{
  "arch": "convnext",
  "model": "image classifier",
  "dataset": "numbers of one to four digits printed on busy colour backdrops",
  "train_examples": 147500,
  "image_size": 32,
  "crop_scale_min": 1,
  "horizontal_flip": false,
  "color_jitter": 0.1,
  "targets": ["length"],
  "num_classes": 4,
  "isotropic": false,
  "norm": "layernorm",
  "hidden_act": "gelu",
  "mlp_ratio": 4,
  "layer_scale_init": 0.1,
  "inner_norm": false,
  "moe": "soft",
  "drop_path": 0.15,
  "num_experts": 16,
  "moe_every": 2,
  "expert_mlp_ratio": 1,
  "slots_per_expert": 2,
  "shared_expert": false,
  "patch_size": [2, 2],
  "depths": [2, 4, 4],
  "widths": [64, 128, 256],
  "kernel_size": 7,
  "label_smoothing": 0.05,
  "loss": "cross_entropy",
  "residual_init": "none",
  "optimizer": "adamw",
  "learning_rate": 0.0014,
  "beta1": 0.8,
  "beta2": 0.95,
  "eps": 1e-10,
  "max_grad_norm": 5.0,
  "max_steps": 40000,
  "batch_size": 128,
  "epochs": 34.7,
  "lr_schedule": "cosine",
  "final_lr_fraction": 0,
  "warmup_steps": 2000,
  "weight_decay": 0.1
}
Rows from expert 3 of block 7, named by matrix and row number. Rows with one number belong to one neuron. Each number is 128 + 24 x the weight over the matrix's rms, rounded and kept within 0 to 255. All counts start at 0. Numbers have three digits each.
# up: expert up (model.blocks.7.mlp.up, 16x256x256), inputs 128-191
# down: expert down (model.blocks.7.mlp.down, 16x256x256, transposed), outputs 128-191
up.12:105140163138118105096114170116131114082144136134106105139108148134125102078131142140121108093138154120146135171144110148136131131132150082121129123103118173146126156139148103137108116154152121
up.13:117139167150115116079110165114137106086154120148137106127117138134115091098130151136125102109134157131142139169133120150134127129137171078124126120107120182146128152142151107144105124160143128
up.14:120132117139135143118112105110129132093153125126125159102120138129058092127096150120120134104112138146119165171141125076129123103146146111146166101138102183152127120157138126136138110136116139
up.15:145126122177140142117120169111129142085162124144141139138136144119078067128121125127119128090117160160127115156128108115127122116126154095128164114115114197107140138158160107111115105163130122
up.16:102140171139122105089116160113126114077144126139118103134113146135123101070129138131131098099129151124150133171142120151135130131132158085121126126108112177145129157138147103134104121143150125
up.17:117115087106151143133144126105149131156138135112129139107144110141146127160112116101116160105100108106135088092066127137114137098170115154130132121164155092110144120120122125103142127132105090
up.18:104140093108176148153151091120118147165130113103124171117139094109132131208106134079093133108114120146113112112113135110096097085154103167116123095153129077117135127114118143123147136131116107
up.19:114130105155148151139104096124098148124136141111123166117133137135062086170102141106112129094132137150121156169121121082104133115148164137133133090140127166153128104166127132115165116140126127
up.20:105128110125165145150145107124112149152127129104122178123143126118107112195102162082094143110112117161109114133098129103087125101148123152124120083147145108135130145146134153123148139159115102
up.21:100136094170152139128110102117098141126148150117132161133130155134059093165090136102102134106122140167129124163112126089100147115143165136127135090129116176149128103163145135108159114149133116
up.22:108132099105159154131158111106121141152126134115128155110143099114135129170106131093108148106091105124130094095085125114104129097169110158116132099166141088111123136103123151117137147127117096
up.23:152108127145095112122090118162139143134125116115132100148123134158120127150105127125141103117119147135112116093168141134126153165114122120139121153105142132119136071163112124144139104101114165
up.24:100138169139119101093113164116125116075141126137116102136107146134127105071129139138128098100135150119144134173141120156132131130129162085122128128112112171144128158135151098136106120145155126
up.25:162124124121118099124074134153163127136134122121123125164134131124127152170106116123120109106124150135127147073151142140141132159119122148149117153122159120110146068169111129153152130122103164
up.26:155112129149091109123096117160139146129130118108126099151121142158120133147102132124138097115117147133116122096168136137127148165119120122148124145108139129117134072157115131145141106101115169
up.27:160113134154097110123092119159140136125132115113129102151121141157115129150102128123138100113120148138113130095164137131133151159114126123143114146109144126119133071162113134140142108104111167
up.28:098137095115172143146146078118110146166128126109121178117140103105123131206100140089096140112113112149113110115103128117096104094151099164120123092164125088112134142112127136124154141142117107
up.29:098142165139118101105115169115127117085141143134103105138111149130130105078131140142124106089144153113147128171144116155132130131120151081118131125109119169142126155131150100141108116154153127
up.30:098134099122177135138150080126106157164116127116123171112142107113134124209118143095088152117121113158123101114097135120097109082161105167120118087159125089100147144107127138122145144138127117
up.31:127163158154079113134103112166125119080129134104107090132120142177146123092126131129143055147132137122134127129143144162148155166131161112146103133118108110113123111107117125133149112112111149
up.32:112137096093169129127151097112122130186140124114120143120119101106153122197120118082127133114128101108133114087136153132110059067153074191103130123147138075093141115090104119140150123106137102
up.33:155111129146096109122093118159138143131127117112132102151122143159120130147104134124139099117119149136112122091168138135125152163115123121142121148107143129117135073160112132141137105101114166
up.34:105141168139124105093114165113130110079144126139118103134114146136125101076130140138130099099134155127146131172138122152131131128131163083119128124107118176143126156136148101138103122150148130
up.35:107151104097166143152132086118133124178138122114097162126142121113120125193081141081098143134098097139102110117119137115107109112134082158122133098173152082121130134099128128154151159128130098
up.36:100134101091174146143142092117117151167134112110126155130125094109137121204098126073105133101113126136112111101135152108096077087155087185120129102136133073104141117100118139130147142121118102
up.37:149127142173145144133134163117130121083158105139135130117138138131086085110117155144102100113115163143116126161138097118133120117135169110131138127118136191101130154163157115115112137171116130
up.38:118141109174158133126119135111101142116149134122132151132128147136064088149105133111111133100115153178128124172130104103111138130150176122126138093128102180150127095161150130104138090153131132
up.39:158109124147093112118093117161138145138126115111134098148125142156120133148106129123139106114120147133109115090169140135126152172112125121143123152108143134122143077166110123143135107101112163
up.40:108142172134124103083109156114124116071145123138123102133117138134121099083128134127136097103130151121144133175144127147132129121127160087120123120110112178148126150137156102137105122138151121
up.41:160109137153098111126093120158143135129133117114131107149121144157112136150103129127135103111121151139111131098164135126136154162117127126146115147113149129123137069164114131144144109104110168
up.42:094134096125170139148144080117110145159123122112119185116144115109116123210096146088099140117122111144105113137106128113098114096146105156130121083156140095126132141119126129122162134152116107
up.43:155110133150096108122095119158140139126129117113130100150119144156119131149102129125138098118119148135113125095166136134127152161116121122144119145105141129117134071158117133141140106101112166
up.44:095135094117171145153139085122112147159126119110124177112143111104119125206097141090094141111115119150106112124111133107092106093148105162126118086151137095120129138120123142128159133146122110
up.45:129138115171147139120113129117099148112146128122135135130134155133061075133119142105115129102109141156113125167144110095113121120140165117127157103121104184124133114151145127107130108149128127
up.46:171135130140105110139078123144158133113137118101103127177137123135147152142109101132117106090115167130112156080138137137144124165127122140173115151117143106122140063146103107157142113113111142
up.47:117116102112159130163149096108103140165127136106129172109162123112119144192118170094084141132114107166117089134078131123111140089160137154117100073173146115119145141145148126098141134172120114
up.48:151114120148093107111088113154138156139121117108132098144122142154129135148109131125133102119117147135117116086167137151122151172115121124142126155105135131118144083161111124145133109100114163
up.49:097136097121168145155142091121110146149126122112118179118143111107108122200093148090096139114111116152108112138105132105095120093144116155133118083150143105127129144131133141128159135152122108
up.50:139125141144113124089103179116113128091137134133112149129114146125136094135133146138107151079142170127118142166133087136131123136129146073121147130124099191132139154154142109155097094192135119
up.51:096139094124169143148144084118116144155127126110120181118139112104114120208093142085098143114119112144103111135106132110095114094144111156133121085152138096124131143121128134121160133150116106
up.52:123142159156128107086096164127125121056142122136122112149128127131135094103123137122124114104150157110131133178146131129133128134108155092121136105104115179150125138131162098126098114172164109
up.53:133159154150087119133098115176126119088133129110112096138124142167144119110122132133144065144127135128128124125148148159148149169122157117149103134115119107114128097109108128135152111114112156
up.54:125165158163092113140105120162132122068131133105104098129116141167149113088118130131144056142138134113134122134151144174143148162120171104134098123122102108111128110104124120130149107118112151
up.55:144123132150091103121096112160146142128136119113122105148117141158121125141103129124133089116117149137122126095162133138127148171119115115150122138103135123113128077148113129144136102103111170
up.56:141148178165109163176119162147134072082163138095067144129115167151105142083098157159102059109140144152108149135120079097143135123144131131163105130111160140132084110157138140161129140133106152
up.57:104158100103173129155141088119123129185125120117096159130137123122119113198078134082096141133110093150114103112120136113100110108137083158122131099168150088127127129107137132151153155140134109
up.58:110142175135126107086113159109131113076149120140129105132117142138120101086132135124135096105129152125144129176144121147135126127132166085124123121110112176146128153137152106137109125148149124
up.59:106135167142120112093118170113133111083148124140120108132112150136119105087135149144123105098126157129144134165136110150138126132137156086124128128105116179142131163140138101140105118153143125
up.60:100132090139176119160128099114110165163119132099144178124151125110116110212113172092090150127128117173098107145110124113111138091156128150125116089154139125134142144148124138114157137162103128
up.61:144126134161132148110116170101138121091151115142144127124128133128108087123127145132123107095118170148132151159125099123143117113151156096121151128127105200122154167161140098141108117176108124
up.62:110140169145120112081113159110136109077149120146127102130119140137117090088131140134128099107129154124143135170138120149136127127134165085122121119108116180147124155140152104140109122151146127
up.63:133142093097135119137133105116154146167124122103116123117135118160166142156128120121139168125082099074144072091114129154102119078134076135102170152186137072115143127074099111099132127092121113
up.64:166139115125120131136092126135144146125119112097120119171131113128162146150118117100133104104115156111139153079152149144144096142149123154149127161142120083108154070125101109155157114094117124
up.65:114140168136117114096107164112131112083145137136114106136112140132124092085128138135128108096143151116141134167147123156138131123126164084119125121106121169149123148137156104137109111157142125
up.66:106142167137117106091111167118128112084146137136112105137112148134129101077127139138128106093138152116147130173144117151135131129125159083119126120106120173147126150134153106139107115151151127
up.67:095151095088172132149148082124112129190133131122110163132123107114120114209082139076101140122132106157114101106116144117095089112144097158122124093144140095119133124110121133148159130145123121
up.68:103140100118165146157145094123114145150123122111117181119139116111108117196091145093098140114113114151109107136105130109096119095142116158132117085147145105128132143127137139125155141154124106
up.69:129166159163106121158103147136145105079154144078069124138115154148141139073110122141127052121167124111123165146144122135136159135134132101149105118127115111122112113112121113123180102127114142
up.70:179137176148099134159090142153143083083165109093084136150116142157130129114096125137102072124147150134093147110141140117125146147137158134164082143103154119135114072144116125147168095137092158
up.71:114140172138121107076109164115132112077147125146123104136120140134117085093129134129133108101128153124143134178146126137133131118126162082118127113104112183153128150137153097136111114147152124
up.72:103119099116160156142148113096121134154127134106132165106144110106121129180106147091095152110098112144124096102064131113103139095171114158110114088164136096113125151118140160113134144140108107
up.73:158124143163096118119099104160145132110138125117122102157116140159119129143101132120139088122119145149123128090158131145125157163116124118149119136103129128120133088147125130151131108105104172
up.74:099131099117170146146147092124114149155124121107123174117141111110120124201108145080093142108112122150113113119102133110095114088152109163122120087158130095121133139124127143124150138143115111
up.75:147119122141098100114092115141142154146122118122133106155145152147115136150119126129123111111116143144120131086166144155140145176121111132159136156100144141130154090177111125141129110108118154
up.76:097156109097171144162139090133114140162128105111112166137130110116105105197079143098093136113112113149109111119116142097091108112141096162134131098137147093131126122115143135142159138147122121
up.77:139143132148105110144087138164146124106159119100098119146120124154134115120105122123159067121129140135124138101129137133135131159124110132158106138130125117117133078124113120136155107105111147
up.78:155120134155099105122093121166142133121136121108125106152117137154118131152103126124137094121120148142117131097163137132134150157120120125150118142104144122117128074155116133143143108102110165
up.79:164124136141088145097117151114130127075134111144135125128118136137128103129122148149115104109120165138114168150115120133146134124151185081131149151125102201117129157157143099157113142189115125
up.80:145119141167127140105105182113134124081149112149145123131127137124107056133122136118124119100125161143127142169139102126137115110125152085116148125118105198125145143159147095128107097184130123
up.81:157107118138096109121074128142162132122140124116119129156146145135118153144093132129132116104117141126121132083146142140151140182130131138159121153116157133127148064183119114153159115120108167
up.82:101132098122167145149143091121110148156123125109118181112145114109114130202100150085094139113111115154110117128099128106096121091151113156126114084160141098129131143131129143127153132149117107
up.83:098140082138178120160135099113097166163117136099137184125140126125099107209111167088093145124132118172099101153110120103102138094150139145124129082149134124135145144152139133115166133155107124
up.84:163124158173138158156113159124126108096154103119116143136114134152100097127093145150101084105127166155115158131137113113124119114151194131152116132097154167137116102170131124121129118160098134
up.85:156108128147095112118092117160138145133127117112133098146122141160121127150106130122141102116121146132111118094168137138125153166114123122140124151106139128119138075161112130142137103102115162
up.86:113143172143123106085111153112126113074150116148134101132122140136118097085130137130138090105130155126140134174141127145133130122129173087123119117106115176143132148135155107134105123145150126
up.87:121130097172151146136121120117080159117147126127154145139142152139064069151110141108106139107122143148121114168123127108094134119143183130126136098115110170142142095159139131093125111164134125
up.88:094155096097171142148142086125121142160129123111106175131134110110116118202079130082097136117107104149105101118120139103086101106135082163133131092145139089122126132109126141132161143147124116
up.89:100123092154169138153128107112102165148128138105134174124150126112100112189135167106086142125124127183107114146105129123111122090160163145125119088150140144128148133172134150100143135149114119
up.90:151093140159106175109114169105136125092154126113129127115126153122107113125137136166114125118101163148117174135107102146136123107168181079144150163123133203126126188174112108151110128173102134
up.91:157109128152097110123092117159142141132129118115131101151123142157119133151106130121138106111120152133110126097167136131129153167114122125148119149112148129119140072165114132142141111103113165
up.92:141124119158144117120118174109110140091146126127139138132123147111071061133111122132117141092117146164114125165135109109118141118132137086111168109121107200132144139164166109110120090165136115
up.93:103137096096178141146147090118119146162133110106122165125129096114134120208098132075100132104117123141113111107139147108094085089152092181112130100142130076107139123102113133124151134128120103
up.94:103146170137130098098107154117120114070146127128120110135110143129131108076121125124140090104138139110144132170152130159132127135113162086117123121115117167141124149128160105131103122143155124
up.95:107139164134119105085107163117133115083143127141112105135109140131120087091127134137129123096132155121148136177144122142133128118126154082119130114106109178151128153141158097141110109148149116
up.96:147118130149096105119094111164143143123140120109128106143120139159126131144104128117136091124116149137119125091161133143129144171115120117149125139106138125108130073145113129139136106102108168
up.97:099137094118168146152141092124117145151124119108117178116140112110112125200094146081096139109114115148111115125107134100094110092147108162133115087153143093126125141123131139127154134146114108
up.98:160120134152098106120094119162146134125132118115125109154117139154124129149103125128134093119114147144120131091156134141127153158120124125151113139109142124119133071155115137145138112109106174
up.99:099136096117172151153147088123113144163124125109118177114143108109118134202102141085093136109111115150113112123100126111093112093146106159127113086156133092125128140124128147129154134144116109
up.100:106147099122162139156146087118102146147123114118109177132140110116089107179083143093095127124100103154116093144119139100092116102131117154133129087147153110148129131128151129127171145147125111
up.101:112139166132125105079097165122140109076145122141122109135115135127124084102125130128138118103134153123145136180150130134128128118119157086116132112110111175149129148139154096137108108150156118
up.102:101140094113172144157145087124118142158129112109125173112142101109124125206104136085092138106115119150111111118111131107093098088148104164124121092149138087118129132120121140122154135142117110
up.103:154120131151105106120094119159145138128135118112125107147121136149118138153102127121137106113122149135110133094164137132138152160118124125149117150108149125121132077160108129144140113105114162
up.104:153109124142098118113084110160135149139124119113138101137134147154122129153113131130141097115121146132118110092163134141126154168116121121133128155098135141119149077171112125147130103101117155
up.105:106144150151126100102106161138117132073124144144106119134124147125138107106126133133121129087150157103126129178138107139127129146087146074121146104116115169146131140130172097148099096176160117
up.106:161136132158096103132088111132153144113139121105107119166137134147153151132108124122126103105113158121116139091159127142140135179129117134153117139116116110122144073133115112142144106102108148
down.12:164111130152135126133152151147166137125085152180137146099088098112147132116184166097125122145166117123132131112137154155197171133135137162122134117180115115123150148129064148111139128124096161
down.13:156101134149135137124154139141154134121088155178134148098099110113159127122172173110130108144156118111116126119144159168192166137127146151111123119178120115126149143125062142112136135124095166
down.14:152087139163135146148128108129104157147103123201160135115104126101166154116165126106121099143157138092119141133100165141154165141117142115103145147138140097125165117100094123107122117144118140
down.15:136099146152155146129139116162120121127105121202132143115102102109162126101160145102140124147155108105100127136113159163177155124114145122118132134164136107116152151110066127100123121139088161
down.16:167108127154131128127153147143161133128094159179138146103087103115146132118181162101123120145165122121132136114136161161195172137133138158122130117181120115119149145126062149111142137127100163
down.17:102130143109109126115146111124124137157134119131123122160133140112104149149113115140115125109129111144128130104144098092103131132142123118132132109093133123121110108134163140126094134111124096
down.18:088133128131152159126120125093085114165163122150144121168119116108109147120086101130121121144135140140152162118117100097099109103130160106104136146086155117161116101141160100136089085093153072
down.19:131097128164147172148137121139085158154116121207148120113112107096167150115142132080128113148165131105125149138100146130131153113117175103077134145128156094135173096153103112119095099118115135
down.20:085125127144151167120137120105074124168153118166153117154120108101140164121092115118126110156148129129142171126113119093096123097133173089084141154082153107160148093148142100137097084097142088
down.21:136102119166156166137140126147089146147117123212135123118113095091173143108143130081126128151157134121145143140088149147135154122113162093083125147130154101139173108149100118134101113119108132
down.22:087131131100125132127142115108111119163148123138125109163135138114100141138097109141120127115129119149141147102143095091091116113130151103115128130075141123137110101141168120137085123107138088
down.23:147154121110083140104118111117125105103159163102142139128143122164076148092129086123093128145101168160164152132099096128121103112126103150163146141090165172110106136091149129149109130103124086
down.24:171108122153129127128153148135163132130096165179137147104083099112149125119185163101124122145165119124136135117131156159196171130137134158123130120182120115119145151122065149111142139126095161
down.25:128155122106092149124112121135100112089141153113134126114158132157098136097143118120112115154106162144140153146080088147132106133134131137134142144095172162133121125129131117146116124083124111
down.26:149151116107082139102117113118125108098157160103150142124142122166077150096134091120091127144105171158168152134099101131126103112129109146161142147093170176116110135094138124153111131103122091
down.27:148153119104079147106119115122123111103152161107146136122146125163079148101131098125093127146103165153158150136100098130124103116128115143159141147092169170116114136101144122156110132102121095
down.28:084131125135154157127123123089084115169162115156155120176114116100120151113083095126127122142137139143159161116116112093100110106131168101103138147090149113158115099137163115132087077088150066
down.29:169116126149132119132149155143170137122092157176139148102084095119141130118186164100123126148167120126137129110136151154197171132139130165130134118180114118117144153127065153109140131127095158
down.30:081140130131162155131132128083089111183155126148140122170123124118114143107085104140120121144130138146153174121127112090096113106121161092116150144087154105148111104129163112131095085110142073
down.31:148106128129115149105118122125147112119106181125110126108121132147083121151140127135114117128140144133136136139113119138144138141162129139125127143138164156117132166111109131141120144124146137
down.32:101145121133152139117116119098104112159162121134150122164110119113086139111090096118124124131129135161144161109118127086099100111134145123132132145102147132142097103124149107132089086101150065
down.33:150152121110080141103118115118122106098158162104146143127143123167075149093135093123094130147104166156164151135096097132124106114129108146159145143092170174112108135094144124152109131103123091
down.34:167107124151127129122153146139161133126095159177139145099087102116150121115181164105124116147162118123130135113136156162194172131134140157120130122182121112120147151122062152111144135127096163
down.35:107122111134124123125121128094101124154150128144165123181101107124131160110104099116129135130128147155191136137096133093109125119140133102127139158107153118144126103138157126127095095087133058
down.36:091134125130144149131113128098095112153163129146146119165115117116102147106092095127121126134136146145155160114113105097100111108128157109114129145092158129166116104150155095142085087096153070
down.37:149077139149158163128130111153108118120108143192135135107097109120147117103162141107147106144155109104118131133098151153170153117115161120098136155157150101116146143093068126099119111124100154
down.38:130104130164152173130136118158093134133112121214139124115115093097167138112149132087125132138157133114130141139097156151154152120118163105088120146138139105129174121139087113122111119123105142
down.39:147153120109083140103112107116127106099158163099143141130141122168073149090133088120097130151100169161165152133095095135120104115129100155162143145088169176107103137093153131147109129105125087
down.40:158111129150128132121150146142150138120105162176135141106097109118148128120175157103129117146158117127128133113136156162188163138127138148116116119177124118119147146127068145117148146126097158
down.41:147150120103080145107115111121122113103149161102145136119143126163078148099132097124089128148108164151156152136100098128125101116127114147159144150092168170119111137100143120158106132101121094
down.42:087132121138157165128130125088079121169159107166159118170108112098129149112089103119127114146142133137155167128107121094096112100135169091092140155092154106155123091133156118134095073089146067
down.43:147152118108082143105119116119126109100154160105146140122144126163080150097135096123093128146104168153162150135101101132123104114126110142161139146095168172117111138100141123155111132105124094
down.44:088131126138154171125123123094077117169164114163150125168114115105124151112086098128127120145135139133153171123109114100103113101136171096093139153092155107162128098138154106134091074087150071
down.45:130098141172159163141138109155096129132115125207135135116110097105167141099152138097136123145158127109131141133106148153164159117121157106092126147150149104127159142115073113108113106135103145
down.46:121133119113091161120125123139129117111135161132127125107153131157086138111147126114096120151112150127139146122112087128129114110134130157140136136111154158130112122147152117139119117085139134
down.47:075135128120157150130141114099085132193139096142144111165134129112136147117093120139127117135131116140142167127139122083081104099151159106096138134081138089134125085142178121154100085103128079
down.48:142156117113088132109118117111124106104161160106144146129138118166079150090142092119098130148104168162169150132099097134119105120124101146160145144095166171112110133091149134145111130101125085
down.49:092122118140153165123129123095079125166158110170152120168117112101136153120089107115126112150141127131154165130104119096097119102134170087087143160093157107155134090137150110137092082091147075
down.50:150106147136153110148148150137157142111069120165127157095089108117153117111186164097127131147145116119111095122154135134185149115131120151122136131167107124120141149115073146110128132139105164
down.51:090128122143156165130125127091078125165159108169159118169112112098131156114086102119127114144141134138158166125107122099099111100137169096092139158091154112152127089128150115134094076090148069
down.52:159096146155133140118142158152143138108103149185129142113095104129150119108173148102148133151159111125139119125125146158181166139123134150120120112171140121123154144138075135108132146136078161
down.53:142110127124117155100114108120136100116117174128107126106122131151077122143139121138115115129130145133133135136109115142135134142162131140124124146128167156120133165106118122143113139118147134
down.54:152103129130120147100121123120152103123111181137107128117110131142091113146148128139121105121131132130135130138118127147146139140164130143123126147145155153119135163109107137137125147121147134
down.55:146147117104085140102124109117120105102156156109152142118137121164079150103132098118090126145110164155165160134099104129125106119131118143158145148096169172118116131099137119156108130101124092
down.56:141084109133125158117134098134115131126101152162132120116100097138125128127157138112120115146168137119147115142121118120161148131146146140099138156119143124141150143116095129119129128092143138
down.57:108128108137140139130119119098092126150152121146162115176101099125131160108107097112131123132131146159193140145084137099109124114141137098121138157114158119145122103129155117133096094088131055
down.58:162103130151129130119151143138153134125098160177133140104093110116154125120178162106127114145159119121130134118135160165191166134126140154117121123180126113120147148124066146114145145129095160
down.59:157104123148141127127146144134159132134092151179136146100090106113151129118183163107123112144164120120124134117141155157188168137129139153121132125173113109119148145122065148107140132121106159
down.60:075133130152173175134134122100072137177148094164157120153110116087154172120110138135125127150153144131128173123108143094084113107138182099083143147088144082155143087121148109120109072089142083
down.61:146098124151169152143137135141140124145092144198116154109087120100153117110167157111135105135153119103100126132136154156175154131111139130107122142163120106116156148107073128099135128137099160
down.62:158102129151133132122150138140154135121096156177136144098093108115157129118176168105128108146156120112123135119136162166194164137128142151115123117180123114121153146125062142111143137124097163
down.63:116145130116128092135135129110146159150135128113120131164114136109103140134138090120119134105129122164183120095145117086111134118146113140152124109120135134116113114114151165126102133116136089
down.64:103118119117102154103115136134118107124141159129121136121152130147086135114135106128100132146117157129151153109123083123117119128138127143136129133102158159129116110147146122135113116100156118
down.65:164111129145131130126149147144160138118093159175139140104098102118146128116173162110135119146163115123128130118137147160190161127136134160117127117180119121124140146125067147116139129126096157
down.66:162113130148129125129152153145162136122093158176139140101095096114141132116180163103127121149160118125128132115138153158191167129137133158125133112180116119121144149128066148113143133125096159
down.67:098136120143148149125126117102079118148159114143168111171106104109119150093094101119120130137130152150169156135087125094097102112141147097114126157101165119144110097123154110132092078098139059
down.68:094124118139153159123134125098084127160156115168154119165118112102137159122092105112125116150141132130157161128105119094099123106133159088088144157095154112149134091136148110135091086096145080
down.69:147117118149111145103135125137134128127113158150122132132099100132108110128157122119141107129153129151152127142129116146163147146149118149118123149148135141128135149112095131130145138104147124
down.70:151107111121097169112117110157103106119108173152121128108126109153101114127144124110117122152133136123133124154092094137150136132145147148116131161118166144131137132141118117130123133091137136
down.71:156104130151130134120154145145151136118103156178136140108102105116155129115177158104130118150158121121128130117132155161190166133124143149115120115180127117122146143131067139114143143130090158
down.72:078129122107135147118138114100097120171159120147132110162134131119113141124086115138129128123140119146127154115143102091093107093131162097097133132072132115155123092148159117142089112102130081
down.73:143141114098085149110127117118125100100151168112144132109140123163083142118141114124097125139112159149152162131103106135122109131123123128154136142108163165117127139111135119152107135103129099
down.74:081135131133153164128125123095081115173163120156148121172118115104121156115084104127122118147138139133147171118114110090096114099129170098096140150087152108160125103139156103135094084093150075
down.75:142155109112082129112124108119111113113159152104137145126142121168096139086137099121097120149107160158151147127098105137117112125128106137157144153103159158114116135098147138135112133102127082
down.76:105110119144123151129124117116081124148157129165152116159108111115128152111104098116124117138128152137164150141091117108113126116130156092091134167105163115164128098142149097138084098091142079
down.77:144128119131103137103132115128118117115123157114139119112140113155084136134142114104108113133124158139150138133113108113138129132151133139138132141125154151130118137121128113142121151105137112
down.78:148150120102080147104121118123122113104150157108147141119145124162085146101134099123097126145106164149159154136102100129129108116132115139156143146096168171121114137103139119157107134100120102
down.79:154077139131146144128144143123141124114069173156100156081098127119139129128166168138134098141127121109097105117156136144161136111133134130099129138145114124104150131087097145108142109144113180
down.80:152094133160170156135136140148135118129096136211128154108086110107157118098171162101143118144160116099101127140124159162189170125111149135111122141175132113116151150113070130103125120146082166
down.81:137156125105086144121120106118117124113144137099141132128153128159093146109134107113108124158116162143148141133106098151121095120132128144148138156106163162138112129132152120154108122096118103
down.82:083130127137152166127128122095076120170158113163153115171122113101130157120087108124130112156143131133151168125113110087095117095132170090089143154087153103159130094139155107138094077090147075
down.83:090130127151172181137144124110071137183132085183149117146116113086156162116121132119131124149157137129140160132109143105094120108135184099085134152102150089149145098122137116120101080098131086
down.84:151081129140117186122113118157096117118103159178126136106112107140126136125148141107127120149146127108118115138082113147151142110139163120087139163122168127140159131125105106124113114103138132
down.85:149153119110083140103119114120125106102156162100146142126140121166077150092134089123093131147100167159164151135097096131120103114128106148163146140091170175112105137092147128149109132104127086
down.86:159103132149128139115151142139149131123104161178132142102099114112154124121176162107127112143154121118125129114131161164189161136124147148116120124181129116122146146122065144115144143126094161
down.87:144092132164143179143136118150086127142117132204133125089118104100163142109146143101137145149151129105132135139089141152142152096110171104083116141130154101127179119128093097117101102126103156
down.88:098130118136145153128123126090081121149162116155163120170105110107123155103093093117128118142130150148175152130101118098107116110133157094104131161100159114159119103131155115135088083089152065
down.89:086115154145160173148132133118078144176117085166126124129128124081164166140117158132114127155166150109113168118123134104093128102148195118076145149089143085149172102134132107109111076094133118
down.90:145054112141155130137144133144141131130065138172108148088107131105162125152175171126130092126142109089091107116176150133139151121135151137094133158151101090122148141119095129083135127138136182
down.91:149153118104077144104112111119123112101155160102146138126146123166078148093133093121094130150102168156160152136097095133122100116127109149156145147087172175116110138098147122152107128102122091
down.92:146105135164161145124141121160113114123117111206149136123091095111167124094164141089131133142166106107118127123113162150185167122126142128116135130162124106115150149116068130109119118133093145
down.93:093134127133149156130118130095089110164165122148145121166113116116104149108089098125121131136138143146159163115112105100105111107128157112112132147089157126163115102140156101136087083093151065
down.94:172117132155127128120150150141159129123102163177136145115091098118142131119178148105128130142168116135142125115129154162187168134131129160122125115184129125117146145124071148118141140132090149
down.95:160103127156137131125151154149153138121095150184141144106094101115149132112178161100131119150163119121129134118138153164194172138129136154115121116180118116122151142132064143109143136132093161
down.96:145147121104084142100127115119125101100157158110152145119141117164078151099133099119093129142103164154166157133099099131123103121127116146158140142100174173118114132102136123156106129102124094
down.97:089127122141148163124126125094078119162162120164151117170118110104128154115092103120130118150142133135154165123108110092101115099135165094090141155087157111160131094140150106140091081090147075
down.98:147151115105081146106120116122122104101155165107148136116144126165081143103136105124095124145106161149154154138099099140124105119126121135153134146093171168122120132107133118155106128102121101
down.99:081129128133152164124125122096079117166161112156154119172122113103122156121085102124130114148138136133152168119115106091099109101135170099093140150086155107162127096144157106138090079085152071
down.100:101110116150134172127145119109076125157148114186141107159129107107146155123102100105126119148131141137164158133093135109104128109133167087080135165104169103147135093136140108143093101096139084
down.101:159105131157135133119151154150145134116103150189136145116099102115150131109176151100137126151162116123137125122136154162189170137120136149117119118178128119123152144136067138112144138136088156
down.102:086134130131154166127121127095081112169163120155145120169119116108118149117084103130128121143134138138152169117114105098099112102134169102099137150088156111165124098142158106133092082090156072
down.103:141151119101077154108119121125120115107151156106141138116146124161088145097132097127099129148109164151158154135104096127123102114129114145156146150091163166120111134106148118154105130103122099
down.104:137148121112088132116121113107121108115151158105143145129133119163083148092131091121092131143106167157158153127110106129117101118125106149159152136099152165113102140090152132150102133105127083
down.105:174107138155130120130144157138158133100092159180140148108085100139142115101170153096131129160163120129152105125125138150192167125131121155144139109168134131106143147124065159112127127149081163
down.106:131132118101087148114126130130137111114136156125125142120145126162083137116150114114100128149113161139154137124111085127127115118133126152152136134109157164116114133124149120137112131094139116